Weights of a small self-supervised image encoder.
Model: 7.04M parameters, 32-pixel images, arch resnet, activation celu, widths [96, 144, 208].
Training: soap at rate 0.0043, batches of 128.
Rows from block 6, named by matrix and row number. Rows with one number belong to one channel. Each number is 128 + 24 x the weight over its row's rms, rounded and kept within 0 to 255. All counts start at 0. Numbers have three digits each. After the name is the row's rms in percent of the matrix's.
# convs0: first 3x3 conv (model.blocks.6.convs.0.weight, 144x144x3x3, standardized in use), inputs 15-29, a 3x3 kernel for each
# convs1: second 3x3 conv (model.blocks.6.convs.1.weight, 144x144x3x3, standardized in use, transposed), outputs 15-29, a 3x3 kernel for each
convs0.72 084:142092129130121134125119123111138114131126114076096121122155135174146188132103121112127107121126120152184143163141113128126135118128137162157132112084067137140119090135098096142142145089190122117102112116125107140066113108116124141148125113131138142151127141104127137145158151136106109120142125136118132124076100125139127123133114106147114112133097082119122124137138145118112129184151125130126112149113130
convs1.72 108:123114115168137117129127099122132134126153099135122113098134137099103102117113123130119129129114124128117129132140144134086123121131168127112109117172154104126138082175120158173115107177131083120149122131115101120114127140149066134106147158145133128153141148143120116138116120120104139087136136119099090113147094140148094108127130122131115119107117108129100108117054151145111147162092153109116133078187154
convs0.73 109:102124158191165204094082061101152173136137125122141142128126099084131168143112135131104114141113137112124120153182100173136100116111148119095107143163134082118137121162156143113107133128152127100128136127109140096153171159133100109178119112094099133146150121122107118143134120093138130124180151162123131126162181144131147140084118136124120120145115156157156134088085109148146156149109128106093144121134144
convs1.73 094:133171152135186038132159145097123149147075132123126132120146107132083127109141137124125119141131128133129135143149140109121112114135120125126111196185134143147134144149116123082133126127116141152125124110141112125158090133150149123161162140111115135123145163148110112113133132139153104162129134137144134097153154116152146108148151154126140118131134146128130127116119164143135116113154155097146101132121123
convs0.74 090:108094098159133141101138128141129133113115109114131122089125094151144162174152136110101109081128138127122133096106107146118127142123094103111116171170149101103108183166130161137092129094182108141141105151126115147148129117113200162196131148143125115120155167128140146116111122094148124205120122118118119135116104094134141119110108108129119102141158130133124127144144131122131131146141143091104111104152114
convs1.74 099:151129134082092090138151158134117098086094130141092140122144102111108115146108137127118125146129127106105103142117176123127118125120090111107114155146158132114110165110128148150124138138167131115140102130131118110121201146134118079101136125118112107114146157134100092081135147140089112130153119142107134101166176109105095144126131132147120136096117104144140116119124125146133118076105123134081099143106095
convs0.75 088:160129115103092112114114122140135159120097142145126134106159107140122071133073098100125122151144170099104108141107143143112121168091128104146125128121066151164126155101165119152153115155130106173113112127098102165111155139137134139113109139139124113133091158133131146094114134121119125070160141126120111121115138096091139124114154090141174101174145110132123127116150140137110158099192153099143107127105131
convs1.75 095:140155131140185136090080097147133125139123142106185141124119155116143121124141119132117145136140135128140122114139124124121155114153108105123136131136101118123139098142142131111115138073150109111150123092128121158161134141134148148109141105157141125125100108112130146131151121145154133145128144163138119090123140159083129116136115128138156138126120135144110134146102085130114133080149072106128187118107092
convs0.76 078:102111125125139143090118114109134149111135083125147091136134138135116125104129139121123119100102097132121125095131114127133151121138117084136124151141182132162135164111133143095120134117135101148101150146139125140120113131147079110085125150156122168105132146111146104107135108119123147135097116116084104082102119094095101107101111113116165107104156153102081107107141141119121099108168136095133075139106084
convs1.76 102:145141137150102088156124136132102142155104139153124119118111115150142115126124140120133130121127129117140115139136146120132117120136118124122117124138135148128112118128125100143136157150136121104122093149163101131123105114162174105089125109144124115126139112116102126085137117123124111133104138104121134128133126135129141141156143140106114101133131127134149130137135089174122106125107125096150116156168081
convs0.77 077:152092129106134116167128121127119133141126110132136170104109107102113072103078049132135122101108093111130107170149112113158115151126156139131129113126141142146127097122120125153141108136128141113155127109136146111137153113115112148137131116147131095095152136151168143116141161136106118126113132111133096140144134130126132149098148097110124140128107141094149140122124121128122130171171169152129092126091119
convs1.77 103:120123153106116131128163093132114134133115130141103139135129111119095100061107151131122117126133119135127122171154152149135132130128142117132116144162119147141161123126158140163144115121097115113117169167122144139102127092104121128165215170116116112090115110132124135124154117137115132116181147136143131125138153106136124138122114158130145129120153151153152140158134163146105115131147130146144169125142067
convs0.78 088:090134108186107123124130121118147105131116127109130119131116125109077116177136141174108072102125158132119157122173154142094124149156152132106137112166119108135137123113138113095129080146136102105120143143129105150158111125112122129111122116119113132128096166133160143098137153097113168132131139151150117147129115128112115117113163132137143115096137058128149119169133139147125091107078101124158101125183108
convs1.78 085:144101126161108160132078089121122150123100134145112128093129075146131123124117140126123122117128108135134130123110142113132157138100132152123145186123120113122137159138128120078133112129131142096096145090162135096109065114171145091105083159111119103096159110137115116130121137109127129110114146116137095106152143074120144121139162145112123104121132134137118153125125149135151150147089130104080183138128141
convs0.79 083:124092114123128164133132103145124153128132152145132131128093080099136141151111129125119104138152149127111109136151107113115137143119142094105110153193133128166123161124132136115130149131146095141094122181104118197131117095119151129140159119139076132125109145144124129123142131092194150143154137120114118111125126117129111121118173087119143094146171116146136141095133131128146151061172080114141096143134090
convs1.79 104:110133085102153169122134115145139123130125126122083113144141090118129172138143145132118114136115132129123114134150101123159110144111113079099230111146199105119179132096150169103130121110125130119129138138153121124132128131122138127131152138080108116126140135165129128126134115126111138151120133129090140096138149118131101086151123137124133115120118110113094179099101177117136164179119025076121168129134156
convs0.80 146:120124088168136149112121115114144138148103172120095104100133202080115158052124150137123112137159122111136113139127123106137138125121120135126141120132141088135141166166166127089133142109150150155149111093099117147130133155144116121163109106156111165146109138149143129137130122096122118126145149156173149178092084110098099117129138126138150101120136114133163138150109163102136110124123092135138082130154137
convs1.80 114:161129158111125117142137155117108134130076133129102106202129186023080216255076088123118128122126117129132130158150173114121123121146158130172134130133134078113108145082124118104133100111096124163163122128107088116131138106116107145148132113141134124139112109115124114113138094137093120126134169109135108150139112158106131098137110126140132155145126139114117138151129159254138051066123103091109102124137138
convs0.81 093:042114141255123137119102102124138145130131134118112084104103120172131113154096126137140133118132115116069088106116125121155126133118150134152113177117100116103136167175153138109126116116152159129137172149131092160180152126129147104138106114086143149143131131137123137113137093118156122109116128089111110117154123130091108118158125140119159154122100112152100091068037083100150138134092102141138132132135153
convs1.81 102:120109121097231076138134142114138132097134063123125122112128119118126107149118100125130127129127128124126125119122136113131099137112108123116111132142147120127134131104121143197126123109102102114119120096144132125115137139132102202109136155127122119116125128137119117112131138151158126145112114110116123133088139154120103100133132139114120104132124120117105100150136100124142122164117148121133132122148106
convs0.82 074:121112082129127107149149154161155151124149121120128120097149140076073105097111123104089075127092092122120104144156109124130119134119133119148117142176183099114129112118102151212180109103118120115128140103084119106111130102107191227227098097101113126099141155116131128114115134140095094111140117134128153144122171171113112121117163149147177171125105120112086119115115150139131124118155112119101106107068105
convs1.82 094:119130109148128116117159143123112121138108152127169173125085120072131121113103092141137132107106113131131118119107133154122146123164153140127113132125112127137178107142116105132145159150161112122157135157144099096124124121104160131153141135167127131133117115129129131112161145123129103130120116136174133130113082146137106112139126134104132112110133150122120115132149119121122134119127115121149162156155192
convs0.83 073:144132118143125131140101109105127111110138122109129126194096149138158102142120099127114103127159131122134128145134151144147108103127104127098131145142152146111129105214109091163131143126165147132122133142138131105067145150134156166133130145120119099116144119119144104112118118129129135125141157141117150134113131113107108110124122159157113129143091106156115124158097133141096118076100151132060114122115120
convs1.83 100:128135110127134119093175129112155109091149080141154101165172135133107156118098057123137119132136117134118120131090135149123161122093092103157133117123116123089108094160123087146134131114131142131129146142154134102139142118120132137115146148100130141119130166130120111096105140097143153091130154145150088118112082131124136139154144144111116115138096131102135130128154128143138105131090115139124108125115123
convs0.84 088:140123108101133117086105138078093141126123168124137181105116142183140144157098118101134133126124122143143128162132152145096095129144169133125115118133125135145123089109086138113135126108121104125128140088104126137134155123177111101101136118145131168153127138131115155108122117129144134170114136132140117126114105147147115117125129109114098093164128122118130100089122092137122147116099112128177139121150142
convs1.84 098:109110159136115148145181138132144108131155197123136103123107141150139158127143114136129142131109119129134130084149113169107113090121125092114103100126134143136140072097094140122147110145122113106165162159170099096148149112111089118095097169137106104109134143142120133133150098127123118132135103106137143116118099104092139132121110136140148136145120127171137143120130143151099139112111125123163128151122102
convs0.85 139:129106100141134161110095123093118108124137131121130120160123140154067150099163132129148147100120123126147133152117140123157132140155114147151117139132122116119122143173142116132068103056151128150130141145126098126120126142139159158157141096117140119137142114143121117131104076112174136140138165144129147125128160124131148109144116147141107150142130134157139119147110114174119117137132187143116120114123116
convs1.85 106:145148115111120131113105135106111120093140148131121100171166149084101124176148169132140139135131135127129137144125131114100102142119123117106147164114124095124080114115094129172098171124130135141142114113126129110123147135172077080080132130167133165143129133125130109114112133108155130125106097109116104115120125137109104154133132127120102137094132114083158077120112109117074211182067128135137110117163168
convs0.86 070:096193144138111061169147133168103149111114147117115123186124136106089120127096083133114106116112138155130129105106101133100147177129131091139123116123097117127138177179108183083163115128092118124112120134129125158129116137121135135108121134122138126105123125086111144130094090107123113121142121139156146144132132109127151111128132095132122088097132097118121138130138133121154123112129142092156127152103111
convs1.86 095:119116100129137103125148137095134088095166093117167082103125098127141141101139085122117124120127128122128125144148139120122104135164135111143156128134175081107118096132179087124142154148118153104082142124118108111072170163108190129053122128141137118133106120135121112117119078172115118141154104120148133151153145145132139093118118091135133099136146108181096150144112178123134173140127093141117113147141132
convs0.87 073:137130102077100058130133120101115094115179109124136138107109097108095126181158104117128100153145146139119120121136108141160186107139164143153128115097125168151159068145092098091127093186165168168124131112120177146159153121108114117113134153134120130097132135151139157140146139134109112131102124135140132120109104091137123150149098133137118136109121155123112126138125140131134117120076116099168130116160133
convs1.87 101:109115112136167153112118127112140138149126149132152156128139109104149095110117129136133138119106112150162132122151114130188150128136127133116117135139133127144133065139111128111147105113119134077151130168148136113181113119133134103110116161103124131140101120114148143133130144106170146161132148142100113137129110121118134152147150161140133137145129131159166156127083140099112115171099125131099097102145132
convs0.88 111:176075140117111184123172123071161127130103119166083106155095136144127114115183112120127139163138071094139152107129106110106074127081143120139121130118130132119122144122189141154118153082098125124118117142108125089132121138139121139106130138136090112117138116141155126089094121109113112089128138125118122126128125148129132157135115091080132160153105112195121100109120165098137149180151105086113140141106105
convs1.88 098:109127142162121119138122132143153144148120121112144191188110091154127113123151134141143112125136116119130124128108134110085128148137118185162107128146134141117112136127165145129142157148109137122120105142118163109158147160175139100097101089150115133126159119116136134115115128103180110138100110128109142077122149124113131118121124131136093107133126138117119105156156092151138117172111122115171121163111143
convs0.89 089:171194127112116081133097119120100115146134121082079096119114101102114111107135088133154111118114121103107135153131165119149126120147126132183176083104123104106133092085084135138139094158137139153122146123119152110132190185201106105115111104109140112089069081107146134143155109184128110126104121144112098102156141124147165134108122143137165148136147157111113115138111141155114136101085116131141150155120156
convs1.89 100:131133141158146151089114110130119125139138130083153093104130106152106140145064085100118125116122125144145142107117127132151141088088096191127094094123120168203167108127127136143129136105126102143144103134096121097106091136130130117137190085112135142141128120124169165176096117131145160158139149147112139161107126136113110108124130120164137152169099118180156142113156144078094098117169128139141156130124114
convs0.90 091:164135093063090116144098142137111143110144135137106137161178117199094134173152162109127117156146155150139173106098138137142110106117117105129129099140123127131160161188143192109116117128115120123132103120127130110120113147104122104129121142141115131117109139114155093127116131119119124132137165154107156114128106116125127130104111104155118112119120130123145153136117166123110127118151150117136095061101124
convs1.90 115:132120094117149159133163128119117153157137156115145133125123137125126161132044161123130098131106119145122131110149177172154130147145151134127146108098091133137088107187152139116136111125099112156194061082113116116186133129124138128161138127117110126136109150126117146140132110127158174133124116183128155148119145115150088126113126123123114130098100104133136131135087105137135094138147115121164172135155140
convs0.91 085:178134173107133121133150117153126128089103138164133123135206136130131173136135141125141135143147121130116102136106116106120103105134117091118133141127157097152146121121141139107129115144101108161118110122128139135106112102156129139131175155117108135151105127086107113099110107146144136101162162121095137142143158179111122108129133116131105141101141127133166126113128141115127131140118134117131113116043142
convs1.91 109:150146075121133102103134147146124114105150109127126134181098125120168174046107191123109128119111110145124135140110101129147113132124095126091137098113114163127130145166144128176158142128111103141145116134141109112127156119099117104086144143155127110102109115114150134145154085037139106149120113153155146152138149094146124108139117115163166151107104090140108166114130166113088121153154130138145123127147113
convs0.92 081:125107122175134097164138175122126156138128159124153106140075126125172112126085153141107110140120146121113123129110127099125123153135096076089102145157124129155145186084181147150059149052116117139126134141108121116096112123126133150136172141153115113152121131133105117113117113123155132139145155143103139138135141127113167135131123120141139147145132138128116136130111140128124158102190164163116195133165102
convs1.92 096:096126073126199124127117122124088114127127096097155119116155110112062085135122136136139140160147129140154141114144155119109086118137139144104142154120130116108131120114160071132147090143102123135136118106088124143107130101094090162153148125113107119122144128166110102128106139128110089100128159118108097075121121142113108078148156150125111139144131115105156147102131127129128124106171113090148076081101173
convs0.93 091:116125102106133154121106112156151150114133128094128102119214140158124160116112124097128111140125127102132117131111123133133140127121137093121093156142151134130119130159173112087123088157102114153137109113153161177163122101108159139137149143155132151125126152141110066061107121112102135137108096111144147130105129104150121149098136075109114156161201133135121114123135115145108130124083120138166146138132171
convs1.93 107:097137134152115183181172137165116116127119146137121127133163094131180119131089143119123129149117148138140152109138149111120088098105124119134101172209148115131105139114116146206116080117116143138144178124161126113119128097087114154187122111130100103106149164142109116117127161173122149124127089120113089127132170120114134192095149143137127099130157131123125133135155104132125091165136102095126110106134126
convs0.94 095:106113125125108136106136128125120145127149121117126140144137088140136134169136120140162126083144112173166123164127141111125144123145148115120120149113137126153165077183106163146184097102080131116110118088148160179133138118132116133097129117131146121091121133123105093122132136145147125137123131119112127064161149138123144155112083133111071144135113109126151112099130139121118109156137164112131124115105099
convs1.94 103:140080159071142183086118133127126117143113152115149126099088099095113112110135115113112106122104122121123101137146098159122115161142125110139111174114077116127134109186107127111114115156157101125086130115138123118117115126125092116131096174139099110139152154126163094119138168139126159159111137138114104126167107104135117089141124123125103102101144120152121113105140118160133113130147131153145176112131097
convs0.95 087:117106130115072118152105138136103141094111106143119160111130172127170147103159090133112127086130110087102128139110110167138161117142144131113136127122120138112116113163124070154145057156101128121148127142177129113118109116129159149139116137132117117107117150103129128118116147156149140108149111123102164132120117152111105142121094176162098143159133160149113139147162156094140109156095154130060168092117140
convs1.95 086:108090134148157103098159100150134060147093142171121148093150180052096162081143193124128141129124124116102129142179147143143131140156145157104127148143112125135129163162173097151161140111137121164147133115132134134127175124111160164142083117179132138125112130113140106111134168136126140126128149132099151131153115090144121146151095136150124134144095123141172125139170104143135125104134087087167125100128135
convs0.96 089:130222148114079104132125167100120121168132095087121114118152122130067170141146147105138154136127088096132128081132144152121117108153155145089127103117133135164125140112115088154123120138129157143155140132060120150132137131139116138123147158128086137174154109117165084132137144118179108143100161118133132158090132109152159147143144129109166145108170129133151116092153101107162100117110138159100118101129142
convs1.96 082:139121096113128137111115097101133148129121098142122146130089126130188075089101166121121124119135129125130131106119131103140101108138123133138124127127137111134125141117127117140121105063136124158120147157126133142150231101131126117130064178122113122140136138120138154126128108118136108133143131137145143125103118126178120123131131127144118130156125113136109121159105066054149126128193087160198165177130136
convs0.97 064:137160158122122099154148154142139126104087102152137114123160103165168164109099150102106128170164175102110107144143120153156176163139130116153113128163147116127140105115147117144159120132115178147157144118163127104112105125115097094088151142118079119107136141129098117113107117120115132129126110118155139127118125110120106117128130158105153165157135144146137149132143143110105135084154171058142146091137118
convs1.97 079:157131114100118118141149127119114105104126093140167141121116102091120144117093142135136133130131129129116124104077114134150124079125124125127130138142148126152125120137126129119134111138147120102145147163147086127143125150153066109149134150154149160141133147137107125124145123135136142129161149146124147147097116139136115095134129116134129126113119107164189069151107101183107144123137110131129148139108147
convs0.98 116:120151123101099053157151141157125129119131144131107138144148106124098104121116163087109141135135125143139133133147138095102087090109114137159126126140089144140148084171150152136134157086094153120134126097150152121155137135148120104108124122129123141118136127164125145119152139160120095100121093116130110130133110127164138103110151115133177105113151105089138151127139151133124108118154091107099153091150106
convs1.98 104:105150109167172166163074114142102117145156126102107098156112161110136138133139111124115116124121127124120121131110120102129142106147116135121118093121157161163101152141138151109136148121117121110125139153113104127111117179076114176166193096107123126127112132100138129138124130128139148142107125108118154132104120121158135116126143131141151114137112123139148112164132141137139148098107053155163146095098148
convs0.99 123:145144140104111122126112118126116135129102130158143133121214191147118141137176147135135134133118108108108113117114115132137128131105120140124141163125132112118180150111118085113174141118127155125120117112187105110122139112127136163125110105151121134120123116156107136135114096125138123128128124115121113117128117135114129130117139151113138129135118107127135121138143167114155119112126082136130129092123151
convs1.99 108:134140149162148155117153090118131137146120149103138130254121133064189112119133173124129123124116109115096108115132109116087123108110135118116130116131110146097096145123156157115150130125160116136150128163134135178138137108139128120104101173134136120128127128124150107114107098120142105117145119152138132131138113127141119118130147142141125134096124110211106124119077085119135076148107100129126128089114146
convs0.100 085:142143147103137106140135111118109142115118109144141155106143134161160121080117135168166166138126139123119132141120116144159106148132100140165145108137094123120109111124119119197192117097108159119145124126134103107087161112155115118114121101113135155158128164152112133131155165143138127141154123141145130154185165153127113109124123110114156100140119100145148138113138134119124124120125110131160120096146157
convs1.100 105:127120128110142112134094064094122123117122132122117146071135144142158118145103083130125129128120115126126113073117107124133149109127138135123108154131104125105143136117143132097104095120143106149142130150121134123109118084162142145134162122091145141151132124148097139136148112103116135130077123080108136105112115137107134107135140119130111129117125081156148147139131159162123172102106111132162134114116099
convs0.101 097:181171150110115102100103126119139125126110077127121149121122129139132152173134135160100139111118105152145124129157110083113159105165133163111164123113130133163141150047102096147167176151130134117104137127159160119124128159133150144127108135124095125120134098103152138129148122137129094104102119130139136084158146130141138153113095125110124139155132112101100122147154139122121133165155170199070153092136122
convs1.101 121:126146120143144167172110179177138146129145157112130089108137126105150152144090123113124115133124109161122164144120145111182119129100115104085128112129113192165140096093138136167143140122109133086103129143132124153147146094119091116132143150151121126113127114131163176178131183139159149133082136124134104166105118096110175119132111144128147132137150097135160156106107094115117135183141176137195120110132149
convs0.102 104:142113100099109103179123120106144095148126140105130111146155120125114147141159127146123112146151134130170146135131132085179151116136133095154114116092146109131153086169139137130131094179150127121100126108140136111138163122125141127122108147102118131137142137122133121146103111126162126103128136140120138119113136135123151150128150124110175122150121140170095122191115135157097123131110124096123130091113129
convs1.102 108:104143106139147103136138134106125130149135155142129131143097143112108158176096089132129136129130132132125130129127157113126144135127107119100117136122136132102131101094136096159112136114089149132156123155123111123148154113118172142114114122181121114118120133118117120116115162091110128137138116113125098118143116115151115142126127130123110156144144141178128130143126065122146116130120134125161131136116100
convs0.103 081:125143142149165076114133120150190126121104124133115123153166122116115107133131118117112111178194144136144086091113098166112156126138076122162129151151141127111169099192128092118157157083124116137127107134103118157154155123108135146108131124107115134123111121122101112094144140145134145120131127117127127097085151129106134116138151127086135129166128146115132115118122165131103137115109113137107114155204119
convs1.103 087:148139112101088103138168116106147137112114112091126160137146177107133159156143143132145131139147134129130120108110113124158130127100120103154120142204150130086132120112106136165112115126109125129131084115140124116139149140139111081159115136093122137112107145127104115122140130109103093107142100135122133122156146125142075111135132137131137130118116132121126100124183129139191117105122116132153132147079086
convs0.104 099:169110121128117127142120143124133115171146088162159147154099109149136185141105140138153161137142135118092105140154131126097122136155114136103141147071071120117118127176133154149109103080116155138158105120132127140159142145091113159108113152104120128161110107148144139167146121109115135108133149157098144135093118132170156122152150115151108097144092132129115139158143133147099122103120117147152104102113095
convs1.104 091:131143140166139149128143099097142101156140131128155127053120210121169156078134086138132122140129129136123123122124108122106089111133115120120145149130129150134121136157112122095096108142117150104150122088134160133142105165143095100111129148115127136139127134129120126127119123130163173133138112149122107097182141121133079125129133120113116117140144127122122113129123119107151175117118179139085107126120139
convs0.105 128:124131132123123107121134136123135153169162100123152113133102093132095133071149150131142127157084140126117108173136094115114132140122106117127104190118115117161115123108128132172107103193132096136165103116131141109159117102119120125125138080144116148148138148109144121142163131093111109115102127173108108187094130132097150114131147116142141130108105151158114123170098095140114119163066140141100123102143125
convs1.105 101:123099078184142131129143121100118093120130123155147113107083138130146125068127151125125141117132136123109131144139134190100134147150158116139128117120129135128129086172152134123152126136118086142156114109148098112152137182116134121141093119128117132121111130125117100103143117121206139090133143126100127154114139165123143157141138141124131147105121117104123146131163118118119116118094112143116114143147166
convs0.106 076:112189075112140104129069141116143119147138137129111138106130120094153083145142114130152117093085096143137144172130117139153120135124120113108193135111096146149124115177127121154131089076148118124135151100146125105114095136114163136123162133129131117128148092118131163121128153141143140137127124077164150138158111078117124106132087147098118150096174118126107122111152136146108148135116182149100147074155141
convs1.106 094:116136125108112166138121123115124119128152110113139132133126132129158079114128151135136133133130132136126132129134128130117117121091125142150154116134115106135117111125149125119096150154127153159142178132119116113118198150154000157255119105066135132137118123117111120120128129134121107125147117144127138144159138151094129107130138132133132143139134128175135082129122118080150151135176099132091144097133094
convs0.107 060:163127137093131087127137131112114121109126114125130148090108160063101095100088128145165163110144127132134152117117143128105131115151124151105147134123124143128132151124148161198179108116096130172140102135144144095124161177174138121119180140136156150163125083091186143111134140157142149165171189172116122134138130115170138125087130123118122128118170126134139120169203166086121124095110097109079111149114156
convs1.107 085:103129128076073086115123147124114141131104130101112123135153105108138073093160124125123124126114118131119120112124158122100154119114124148122105137135148145151161108106103117130106138130145145158146140117117120099102092091129137102047205159074138137138132122130135115119128139130134136138110118110103160111160136156088121132118099113109090109111097113182121139091110112079138103153068131111122160161090176
convs0.108 082:120098130114109163112119128155130133154139146120097112113115120092233193138118141128119152149139153146117141162167110090156090097151092121127130120133108136115117131131108116112118152117118102105113112145161146121140110120115122092130142140110099114144109131129129126152132105112123153129134130127120142123114146144116126125127133115124134117103131103173162132146104128134129121120105084115111094123168070
convs1.108 116:146136127096144143154134140146118145135128123141178147175119115101084116157123145126105119093105103120127118095112123133116148107106138127111122138152147140128117069163119096207110098108135135144108160182159149170100116119115088122103121132133126124130145160158134139139129134122121137131128135100167106115146124131123166096142146159100116116110151126110114108113105101129119141119133123146124102130064126
convs0.109 091:115171132115130100123123134147125133148097188103109124089140142165088089132126096125110126101113114140139138079130122112126118098143138134119135117121142141141109137153137128138138163082137144134108091094095161136119136141137139114161170151161108148105125156082127160151106133150140134132165143114126127082100099097135132152096156143137152165116123125110135133091140123117167149117161107114151128097097099
convs1.109 100:132114131169147153084093099128129120096139094162137134115120144150086157170143144137128127133123137134128134134154122145150124146102137101127172117148177134095124134121086154139141166077177105112140116125096147111108125130124150186146130143139130116123110119133126104125136124125134124158073112110121158088118156144181089116125126123160157128139134141104135155134129138135113170138146071122106135147114150
convs0.110 081:123144110134106184141118136127117152169154144160172104122093129104105113109157098136105149123110106168134157141101093124121134109137145085109088122086136121120127166113168108119143141185104132180131120133159117133140087109114139142149146107132126145151130139168135160147082112096141149158100124113111145148112090109185170138100150128142133113100116183110119134133132136144164159089120067130173104153112165
convs1.110 085:166167140055116069118167121125116107174137132123137115120159145080153195104137096126119116122112117132128120122117124121148169115140112119096118183136159156137136088083149145103121117139129107133150152150165103129134176116104043124093175154110134124127122169146118140145146145147105125104126130116170128150132119114126121132151136156110100115082116099151172092166139129144135123096140136117160110129131067
convs0.111 099:081128094162153142131109170142139135161145125163133127118105125098135104100116089124138103187174180121115109146162166104100105100090073149136127149145145124109108161153115115143154134139116127113123134154151131138149103166116175159186123111116124118130161126132134129124069091093150127152162099169142126146156153139132142136106105124118152137140132161166113162124142156100097115092123066099142154130166168
convs1.111 101:114125129114141150108052058114158143125104123102146106109097156089139168107122114128126122137131128111116116148136114081083107173173157134109123121125116097132143143113099130115139164150117144148133107129122137139141131134123107094134116043060124120125134154139142146130132128132139153143133142115117125122145142147121120169150144170128135131126110117134134125125146157125121118123115103091105141127185173
convs0.112 112:118118158125127137131173144154094170131154130113118136115169150161142164153153164139158128089112127142147114113141126105138149131116090123140120098112113102115131143124153121103211119155116139129102120085082128179153131120153087110130098115152133157125135135120119066137137097131142117113130121120114135134081113073127114161125099145132134112115121131118125107119079140161131129195095133111131142091099101
convs1.112 103:125133176174120142111155119120168158074092161120129127104138102116145100132132185116118136126130146110104130098107100127132113105127168117114120111105156145082148149084100185160175088159120135167130112177141149160121115123110146124135061128118136142126135145134118169136102123096153171102110079125117109094139122168139117168121109115121137139120107131130100133134107141095091131135133164218108075163177075
convs0.113 100:146104146093129127121134131116128137138144126117145162090087136082114102081125191152128124118116095150167103125125115097114133105120126164106085135129108162147151158117135117183132116087082130138105134116130132150121149136141121132121156117137128110132111117136146119118156130122116119136114136134137142145132127142133135139092124115093129123157158133112127105116153116103156119095154160119156122157113135
convs1.113 108:120082125116120130131182170122123117147111121146103133073101228077135161095178143137109124138104141136123117132096139128143119138085096140134132133143132141137127138108108150119122114109122163152133172164134104141135184090131159102152056109218114094122107123114122120113125104107102121148104126135120164121127087116120095143110138122142123133123127115128132107145110133096133124163125099113089177086130113
convs0.114 075:127126154074105094120144157123128122129142131135139139134145161143107138169184175122093112188176179106097093120128170127128144094095141115119122173138140132107093137139148160116124125081108151121129140119132148142134157156158173158142159143106128125145143114141113085087094112116105099097154176156115100149134117124152142134133161152137129137168165197151155122154160145115132123136125111115111081096100114
convs1.114 101:138106122169138132109119129103112132119129161100111152137147104129121174096101190127125128139127128123114112131138116153128141123159124118103094149146180120104102138141112133083146133125127107160131109125124131126135145095124132127118130121153117114114138141140126122133135106107130105135139111131118142127137142129099118129133151122140117147122128110137107128121111133100133094120146114138136149125119099
convs0.115 148:101162154127120130165105125127110150140100154118150120133111162113188119133146137131134140124119156130102109108099137130107109149133110095149129105140137153129119090149120158133128153084180130129071122097131090137160138133089124115138141120134141100132138135106097138139121150112122087136109146153134115151113125149148124143137142113130118113103124123148150075138115114132145131082145166095129147104112091
convs1.115 129:120120103110128108140129180081118162167146135139178113080146131150123119089137095120117126135126121113130119086149147147144108075104082152114078108091146152151119150135102128125122131149165093115111148118126125135133095081124113141103117132151109108120148147124125143157091142112111149117132143135120112157118121089105157118145082123121128139138114118125164106114144108113124121129156133213191108102161156
convs0.116 085:113158153102104118136123104121103106140132128084079098131100107159132149151168172142143156137124094128132122125117139172172178131139137159154196117125108114128119135113077131147125088089135145131112160136141145127129129119146157151167107118131147165204093083078126147188137137160131110120132135119104118114144154137108124120122115110163144102132076080100149120126149130120122148152114107165134130069085085
convs1.116 107:132132157102089113128128137151133145126143132122123104125181134139113088116099171145132131118114115109092115123133127139133117153095122139137073131113089114131143142137132113106145145135187167178126135119122125118133187135104108104115132117094111132141131122125131149119099122132110169118108127120116123113098115140132123092114123111093125127128118135159141147106115084129129147120110138101102119134140087
convs0.117 080:149119154139125119125132092125142116158159132148133143122133167092123136098102153139130139151154144123112116106093120158127108134138107133141141130110135115115129112142113105135155134173218121108149135106125130109098138138129159146164143161150131169126111135093122157133138143148145131144117113131111132119109127119093127139125093156105092173125090162101112127129133148127128151125079102149178146110116084
convs1.117 098:117122123102125103105118086105129142109166136103126134137196139136168201110158133112145131112133123109144123119149150156152171123140155150154143118143121124142122115159109172167130137163142154102100110112124091106111152165151119084141092100116139146136136123137102090089092124116103118107108101119140112159134163158105148120134153128115142122152137131146075121097124146075149135096118094129155133123151177
convs0.118 129:140105115123120064140129175112139109107158135169152107138108118099105133165129131132145160137127147081135124152111158118134096111119110140127139114138117120089125150107099129142130123163116105155128133132091139156090150137112113129119147124114140123117091125105084146116111134126118110126137140094119123123113161131108126129111131159112142139142119149139149129125096126133132141105118145098126097152109101
convs1.118 108:087118095080184143142146137106104127117123157112125122062122158113126185123097149141124084133111108130109106127146115107129109131156137115092126164120143100132140156159127114127129087127128100162165140148108106131175149106118073157191149108133148107132119160107127141150125133121183087089119135153114123184130167137099147128123148144121127123130144122110142145120116142165123113102140108164153136144154116
convs0.119 094:103113109139099084110118132113117156120114107154168143143105116111109046116106079157131121052058129141124159111133112110087181125141115084091080141117094132112159140147123094117125129093125077113116107112105132150107136137122151075108132136162093118103150161114105157103079132138115112177101095153159093140085103120104116144152118224127067192095137213173124130146115146142166097136142148081172158108148124
convs1.119 087:132117147165129152114109140123081118105099160096079110118149131136095154123007095125140133127140125131140124129169132135164127103156111127135130142170116147144121111175159119133117139143095126119141109144086144153153171164113097049096094138179119115135122110118121137135137153136121183130135117135134118129133087119160146142141120138129118130107124125137165100118105092167113124118119123092113147161157132
convs0.120 111:132032104125148155076130148110155104122119157117125151088145110097133146146119142159105039130131114154103112161109143132102141112158144150126135156091129111162099132173174139124122121103125079124122124135104127125126166135109136103149111109146138126122133115109112133150126118107146100151138135141128119125128120145123159156085161130135074165154099146097116117111115169134099153132094139158111161117115125
convs1.120 096:136166126105147139093146148108110112127133137088145158121136121088106103133141131132151132117139115129136139133138121100135149117117108149092146119168182146136066079158093144156133106121095123115112152160145134164132146145109131151093045079255130147118158134146108132145121118142122079123139146139104147134134154116079163155112108119133109136135132130100156140150169138089137157125168096140193133137162111
convs0.121 090:146116102131147108131127129118130163122101105116130148159096147126116150124172149132148156145132153120117090175143137129152115127138137137120088131124146116110144135145160101124154095101160110113164141126151107128134145110092121139123121147108115103129127151161102130113146112130114086156123121132107114106120157102131120123186108110144108147157093113143132166167107163129089137151090133113150098112143123
convs1.121 091:116128112123127145126116119113136072077131116123132124158110098136135151137185143129136130137138139134114134132153126105118101146168138122126113101135085147141107104110136145138086114131112139133161109190137092158135105150160134135128130130128128132135118134132133123133099111149120104135155124129123075118106133099116121094120126133109126132115129126102137057091153113148150140107141107128148116134147117